Weights of a small audio captioner: decoder width 256.
Rows from block 4 of the audio encoder of a small audio captioner, named by matrix and row number. Rows with one number belong to one channel. Each number is 128 + 24 x the weight over its row's rms, rounded and kept within 0 to 255. All counts start at 0. Numbers have three digits each.
After each channel's rows are labels from the 100 clips, of 14976, where the channel reaches its highest value: "strongest on" is what is common among them. Only what is clearly more common there than usual is listed. The data: struck, bounced, scraped and rolled objects made by modal synthesis. In brackets: how many of the 100, against the usual share in percent.
# convs0: first 3x3 conv, stride 2 (encoder.blocks.4.convs.0.weight, 96x64x3x3, each kernel summed), inputs 0-63
# convs1: second 3x3 conv (encoder.blocks.4.convs.1.weight, 96x96x3x3, transposed, each kernel summed), outputs 0-47

convs0.77:177133083132170128154151107103093113140155167156123132123107092144104142127159099075130123142144115138122115163112133143073120098136133145135117138090125158105133161092146145136104157089139141
convs1.77:129149158139107112159152128122104123147119133129127135160126123133182124106200101095135133096139128172171127115144128126144124179102156094144097
strongest on: small (62 vs 33.4); clamped rod (42 vs 12.3)

convs0.35:137150138150135107165161153122186122165146112108124119182146096134149110110094151122101113160110091096135132117140159117098130112153140116134151160124134137140104111172095147119123111133087180
convs1.35:121128095120135147119133132120119117102106134109158137142146086166128114110116140144131151131180121155131131137110141132144104098155109098115163
strongest on: membrane (36 vs 13); clipping (28 vs 7.7); text has "clipped" (28 vs 7.7)

convs0.36:108183107118187117132125107120114129128155160101137150141124135142135134109140105116100136088110120121126106114168123135126106078130105091133132146129144083123121153114188175099106093098120157
convs1.36:091132083124097107113119088097081132109125156114141092097092102197148131114133126110135161131150160162101118130120099098155117157136123096177142
strongest on: small (65 vs 33.4); clamped rod (35 vs 12.3)

convs0.60:156090156117126167112131073147106105141092134118124148092115187141093103112111107118106146150159143153119111076124126131132146113113124138136180154131157133124147131099126091175130152126136153
convs1.60:112070109131137083125131175129124183135156088142116110098133117092130119149133115143155121158122134125158118140170099127138193127098107145117129
strongest on: thin (high-pass) (52 vs 11.6); steel-like damping (39 vs 16.7)

convs0.72:111136097154159169172117144151119106112085150095129172105169135110160111129133125097067150115114131117126153113113134117111116136080138133169151133124113093112126103150162137169143100150118136
convs1.72:132095130122098122135149109132126085159116090140160094069120091130152150134161132165116106131131158088118148098149101122159181146124101124112107
strongest on: small (74 vs 33.4); clamped rod (37 vs 12.3)

convs0.61:143119157084130154083124173156117113102139114118114149148108138106163093135117106115158140144213110134182116115130135128122106140132164145145140121133135117129087138104095128133162089139115129
convs1.61:131171157148150159136146111140150131151170107092104108155184149140098133130112119176152104132145123121136135110123112129158168086157103132119110
strongest on: mains hum (58 vs 8.8)

convs0.91:099157108140135124125135152142094108101121105098112185122133111116120135162146144133128150150124112109113137164133118124130127122160133081138123100101138158126121123070107206114158081133124091
convs1.91:155174120135151149148156089106165112142142116090106134075090131085156143112115139142115141157128130142120136139137124148218124118154171168115084
strongest on: small (62 vs 33.4); repeated hits (54 vs 20)

convs0.57:157101119184136115093128129150137107106129156102118107158128145167142092159135156147112162124106135170144183095108138141090105112159110136125151129142110131085125173121156118146090129142138153
convs1.57:129175160114122175155187141153137123113144102092174111151127142127130130141128128181105148136111119135155128175135093172154120142105150119126126
strongest on: thin (high-pass) (38 vs 11.6); wood-like damping (36 vs 16.7)

convs0.56:126119114067121083150116117143146122123142122111141157111146125142156106144104137119125159164183158141157084095160147125156138159114130116141202135115146101108124107132114122135164107154130150
convs1.56:170111134114160171129116110072116116116126136134129095137116127179101097179074146153131146123182099094103123116137154102154139133161104149153099
strongest on: repeated hits (57 vs 20); rubber-like damping (42 vs 16.4)

convs0.86:118112132130161116137119117104123159115077099102092158115141147142103129114154137156121110121110144140127079075096119190097135116099118129153123091181140096136161123151111101126128143160116120
convs1.86:117137171107093084139120124113084108165133122134122155101102127146082113151140121136108136136118149101112084124117098131075155121139109134119168
strongest on: square plate (62 vs 12.1)

convs0.6:123126146117141133130126163103128106121153154104108146165115132165158078152097136124156136120160145116196164108135178116130113147126165126159142143123127125088124135114081123132143086137110174
convs1.6:165121119129153126162137122118149158130199105112125114137141176130120159136072145161151130098152129123104100175111135157152130108137154140103117
strongest on: bouncing (41 vs 19.9)

convs0.8:143170159154083128123117114144137125094101154101175115123136104125137133096118081133148117163126112097100192108141123146160132085158126131115144139108092147173126112134139089111112138133140156
convs1.8:098103133127128139154168134186071140110148132121160112125124102094097100163103098131124135150143132111116138101178093142069140131123095166139188
strongest on: membrane (49 vs 13)

convs0.15:130156160099163131107155131090124102140096140150186123138144111176077101104151136101149127161113115109127148104124114158170095096126111121084136124141148106113101110158110161138117133111115146
convs1.15:077124139114128076129113162150104184147155127148119142104131120137138130133137156115146111112114158146143090053158115141082142125116114114135192
strongest on: membrane (65 vs 13); repeated hits (43 vs 20)

convs0.20:119131129119107188108121122082135113189111127131124143138143177095132113120104188146117145133119140124114130122131134174104133143117196115129148143165143101178143109129133119117152133137152149
convs1.20:146119154110119115118093125102141153145119200116108117130114115120117111133109159168117140082153188076120115120140156151102125155160145118111143
strongest on: repeated hits (45 vs 20); clamped rod (36 vs 12.3)

convs0.66:109117126107125166106130129097154082163146172191147171133114149102114099123142102118099138116094119110136109146170139113106126101149153134079135120133100128128117131166110108174129122143125164
convs1.66:128134114123099112096125099107172148060131092112100105146106128124198103091156122113093113108146173127117141066124117114172106089131113107112136
strongest on: small (76 vs 33.4); repeated hits (59 vs 20)

convs0.87:105114130128112130102139107142086128124157115107093072151119096124162156136144144121126131139113142115112126085108129137104108158119140091111099132100170139119155105102083078100191134144133146
convs1.87:119135115129134149119123115107090107133144119108099099139120163128094147082101146107145092116173121121112138173073113114065132163134092117134116
strongest on: steel-like damping (64 vs 16.7); membrane (37 vs 13)

convs0.12:109113120132149130087126164140129134136122127136145152124137139143148121098162121154116102139091084142149135115164124151143092098140168167128122113167120131209156131121156140148098125102110181
convs1.12:096145138183118092129135118150143132162100155127139164123139116104122106109151140107128147131100157130140077098122147139130141126116148148108127
strongest on: plastic-like damping (44 vs 16.5); wood-like damping (41 vs 16.7)

convs0.92:115146136165152091155135084109107071118108116117125105121103135174146138123123165155156132177182138117095133124093154115100115145113133140133104109116132156085169142111141154128114108131098135
convs1.92:125122112148173164138137147142118126090122134113138115107144112129107114126134139155104120149139179179127127170168116139122128131076116159120104
strongest on: membrane (46 vs 13)

convs0.18:127126150169100124146113149156108171155093150121100119154180167137154141128120136127131109081133117096163162189146115130131127105111119147113137122128071124146134137154152155119098119132144168
convs1.18:100149140164113103173170112161155141166124148139157148151120108108153156095119124134099152141151111139151091141094138136144110124148152159120076
strongest on: plastic-like damping (40 vs 16.5); clamped rod (30 vs 12.3)

convs0.70:182123153093128132140089061111095108105172125118128122122122151150136106126143132116129140136114121102139114155119103167124121179101100121157114140083162140111153132112138173098127116139095100
convs1.70:090157134079149153172117122087110127134108122167121159105110139148135142127118106138118124136119120164103114123114105080138106163068172125141140
strongest on: small (62 vs 33.4); repeated hits (42 vs 20)

convs0.27:138159144089146110144122131108108103145097082183144107162120148074181145130097172132162077115105150104128127143125133179115132101089129127137111130114112114138113132129133128112130116132118163
convs1.27:150108137164129137107129106147128116102152194150133122125088112118125137083071128162151133104132145157112111111107111145110090121115111116126118
strongest on: steel-like damping (78 vs 16.7); membrane (37 vs 13)

convs0.16:120137115127132132153103077115059102092157155132114127115146138104134151109195125129127151137136145148108174115157135083124103171107149110112136123137125121136133151130165088158128149108143102
convs1.16:122126119123154174192115129114130114110126101122131092111108147187137134134185113120112100126112123114128122132155116126150143130092137134150153
strongest on: small (73 vs 33.4); rubber-like damping (51 vs 16.4); action: rolling (45 vs 20.2)

convs0.21:133159139115147117118121127119132114119164151121129163122129105114136118121125100087132123101139120124110131096143167100116162086139106096144178142074106081098109090126147170158087138155087133
convs1.21:126103139155107109114095141119144134094103068110153102096136135179084142133078158087132140177139139117136147120141112097130106119128088086094148
strongest on: small (60 vs 33.4); clamped rod (44 vs 12.3)

convs0.59:125102113185130126101128158171115136123136148137142110076129131149131173107133100097099124129114125151136148135131114137148147089152120119111119160070095138128107113139118108117151180141194128
convs1.59:109109109173111125092138133153098105128148122149159126115099110117141124129133124127138107123155118120111157106104126142126160162121117080155144
strongest on: ceramic-like damping (41 vs 17.3)

convs0.89:128092112128179105140156089156120079138130155093113144112161158156092125136141137165094135130132076130117119111148100142146101092115161173146143150151156131122130112138148133109140093142164120
convs1.89:133102116121123113110131172117121141176107133141138116128151155112121117102159095090098099147105134097157142167154162133149145125129123109154130
strongest on: repeated hits (78 vs 20); wood-like damping (53 vs 16.7)

convs0.38:149144147111135103147118130128156171105121115136137087124110131075121109125074155111125189111142128124119093157129132127124150141156099091146137146158170137106154094093136131123076145121153159
convs1.38:097127105094139103113160130101113141087107143123126123107164122123130098119120155097187147134159120155115119110125140103104144113113147071158099
strongest on: bouncing (54 vs 19.9); steel-like damping (40 vs 16.7)

convs0.37:131122195096100119155151093118110130114126110163123124137154109129144107114129137138142156166124117121103154130151109122160059107139163158147117162128117169115130141116187121129121131111105171
convs1.37:117117151112157138135087094133117163088094119138080143134122133111163136117158113127136110131108096143126091039132106109101160183146130098093126
strongest on: clamped rod (52 vs 12.3); scraping (45 vs 20)

convs0.93:178125156170136123100126157157106125108092139136137122154116133124084119147135116158124136122078137170156155129108124105088114061156146127127147152157134141086158143140132104147121130129172139
convs1.93:096143138138123101125160116155107124144135125082161130150148127109123144136194153122092104127115110135194142137144126102125093157130131152119122
strongest on: scraping (43 vs 20); thin (high-pass) (32 vs 11.6); clipping (25 vs 7.7); text has "clipped" (25 vs 7.7)

convs0.29:159171164166142119121107164189171110118139123112102112168115109113109133139105140156098152141135144149172110113105141134120167127122127089116138120129120122123163080173138123112119152123167145
convs1.29:131129100132106130121137119114075129144103145135191086124157167170085163123100151086144134146137107097134161146126142097119107117122118155130105
strongest on: square plate (39 vs 12.1)

convs0.46:166170130153124122124151094131140132139122165090161097132166077163137123162140122158121123092087114136106131109120137116110122119147113100119105108129097120155171105166101163114096129158121166
convs1.46:132158145119126095158157135156158111157127107111148151084114147131131120133120131121102140111095118142136144139104106090144117119112148157104167
strongest on: scraping (46 vs 20); thin (high-pass) (38 vs 11.6)

convs0.68:097178144137167128101122117124138103134142125151124113180101144090152136146109100097140143178140138127134130122088114107118144142134118077139134188117142109122140135116153113144155112106166185
convs1.68:133140114134139140137126088111153189102115145147146150108164129162147100120121152125164132110157129169082151087152087101131092143141139141164174
strongest on: repeated hits (51 vs 20); steel-like damping (45 vs 16.7)

convs0.43:104109108114161113134152151129127167092142126134081154159177125131132089131115162152123085123129124168148121167103153137110125098072102160127092081129161130159140121126145136100122123135138117
convs1.43:173106165127140096148111131132169110120106135123124203153136141150123144098132122133125113143103122138135142163119162131102128146115155102117108
strongest on: plastic-like damping (56 vs 16.5)

convs0.34:112102108130125136062135096155090141132129138137097114195158126133167120140119122137127086147129114118117156167137126114132105138114145136121082132059106104117165145139113116123128112166105130
convs1.34:169132127123154150143151122139144090155125081113130157130086104110185172096147148167121082133159126128107140114092159124139133179098123118137072
strongest on: rubber-like damping (44 vs 16.4); clamped rod (41 vs 12.3)

convs0.64:116115124141129123117131103164096162107092101160098136171128115144116092145110065154156082135167109136134154138118152120118115086140120143152126100079114133112111134086108124111082116139123112
convs1.64:141133155133187137087113118111172143091105120134158121110101116072131126171112103136122116140117119106134163120142137122140119096107157124167114
strongest on: white noise (50 vs 8.5); clipping (38 vs 7.7); text has "clipped" (38 vs 7.7); pink noise (30 vs 8.8)

convs0.13:128138179117143165094101080108102125127151125160120125105119118148105124115138177096115170137108123129112106166165112157136147135182100122120109117155143145136131153089148142142136175094109111
convs1.13:112115077110087067142145133123100150125133140129128127124126123087116090104152105127127153110149145153132138121150119129112136118160169106129110
strongest on: size: small (61 vs 33.4); bouncing (54 vs 19.9); ceramic-like damping (42 vs 17.3)

convs0.50:116129105118114121115144097094123156116139141173145152138147124152164112150110111109085155147142094143171116188089150113110153164148124127112127136144137097120094100092123171133117152133147176
convs1.50:179114133108134108149150160132146140149131122151108117106166129130130157111140165141135153084177128142093117118182124142210144128120173097140131
strongest on: white noise (39 vs 8.5); clipping (32 vs 7.7); text has "clipped" (32 vs 7.7)

convs0.39:125167145136109111131161132105128153114128147113109104148139139150135111123168119155118109147146128086138087098154125160136153095134135113121155122106167145191148094136062093095160152133124131
convs1.39:116134147127135113083096159127108151137070135138155201097114129134115125149121131125161134139117119111125127157104152158106141073174100141144111
strongest on: repeated hits (62 vs 20); wood-like damping (39 vs 16.7)

convs0.51:119177095138132123104110142112138100091118142151146126157068122131107104121137128098137141153170138103109109134108137117111101080163078077107108106119137137129129128101152126131098109070134130
convs1.51:131142157099134166146091120122158131133166153117128166178120121156078122119106105088136123119115137131117142121179151094070135106149161133103114
strongest on: clipping (45 vs 7.7); text has "clipped" (45 vs 7.7); pink noise (44 vs 8.8); white noise (30 vs 8.5)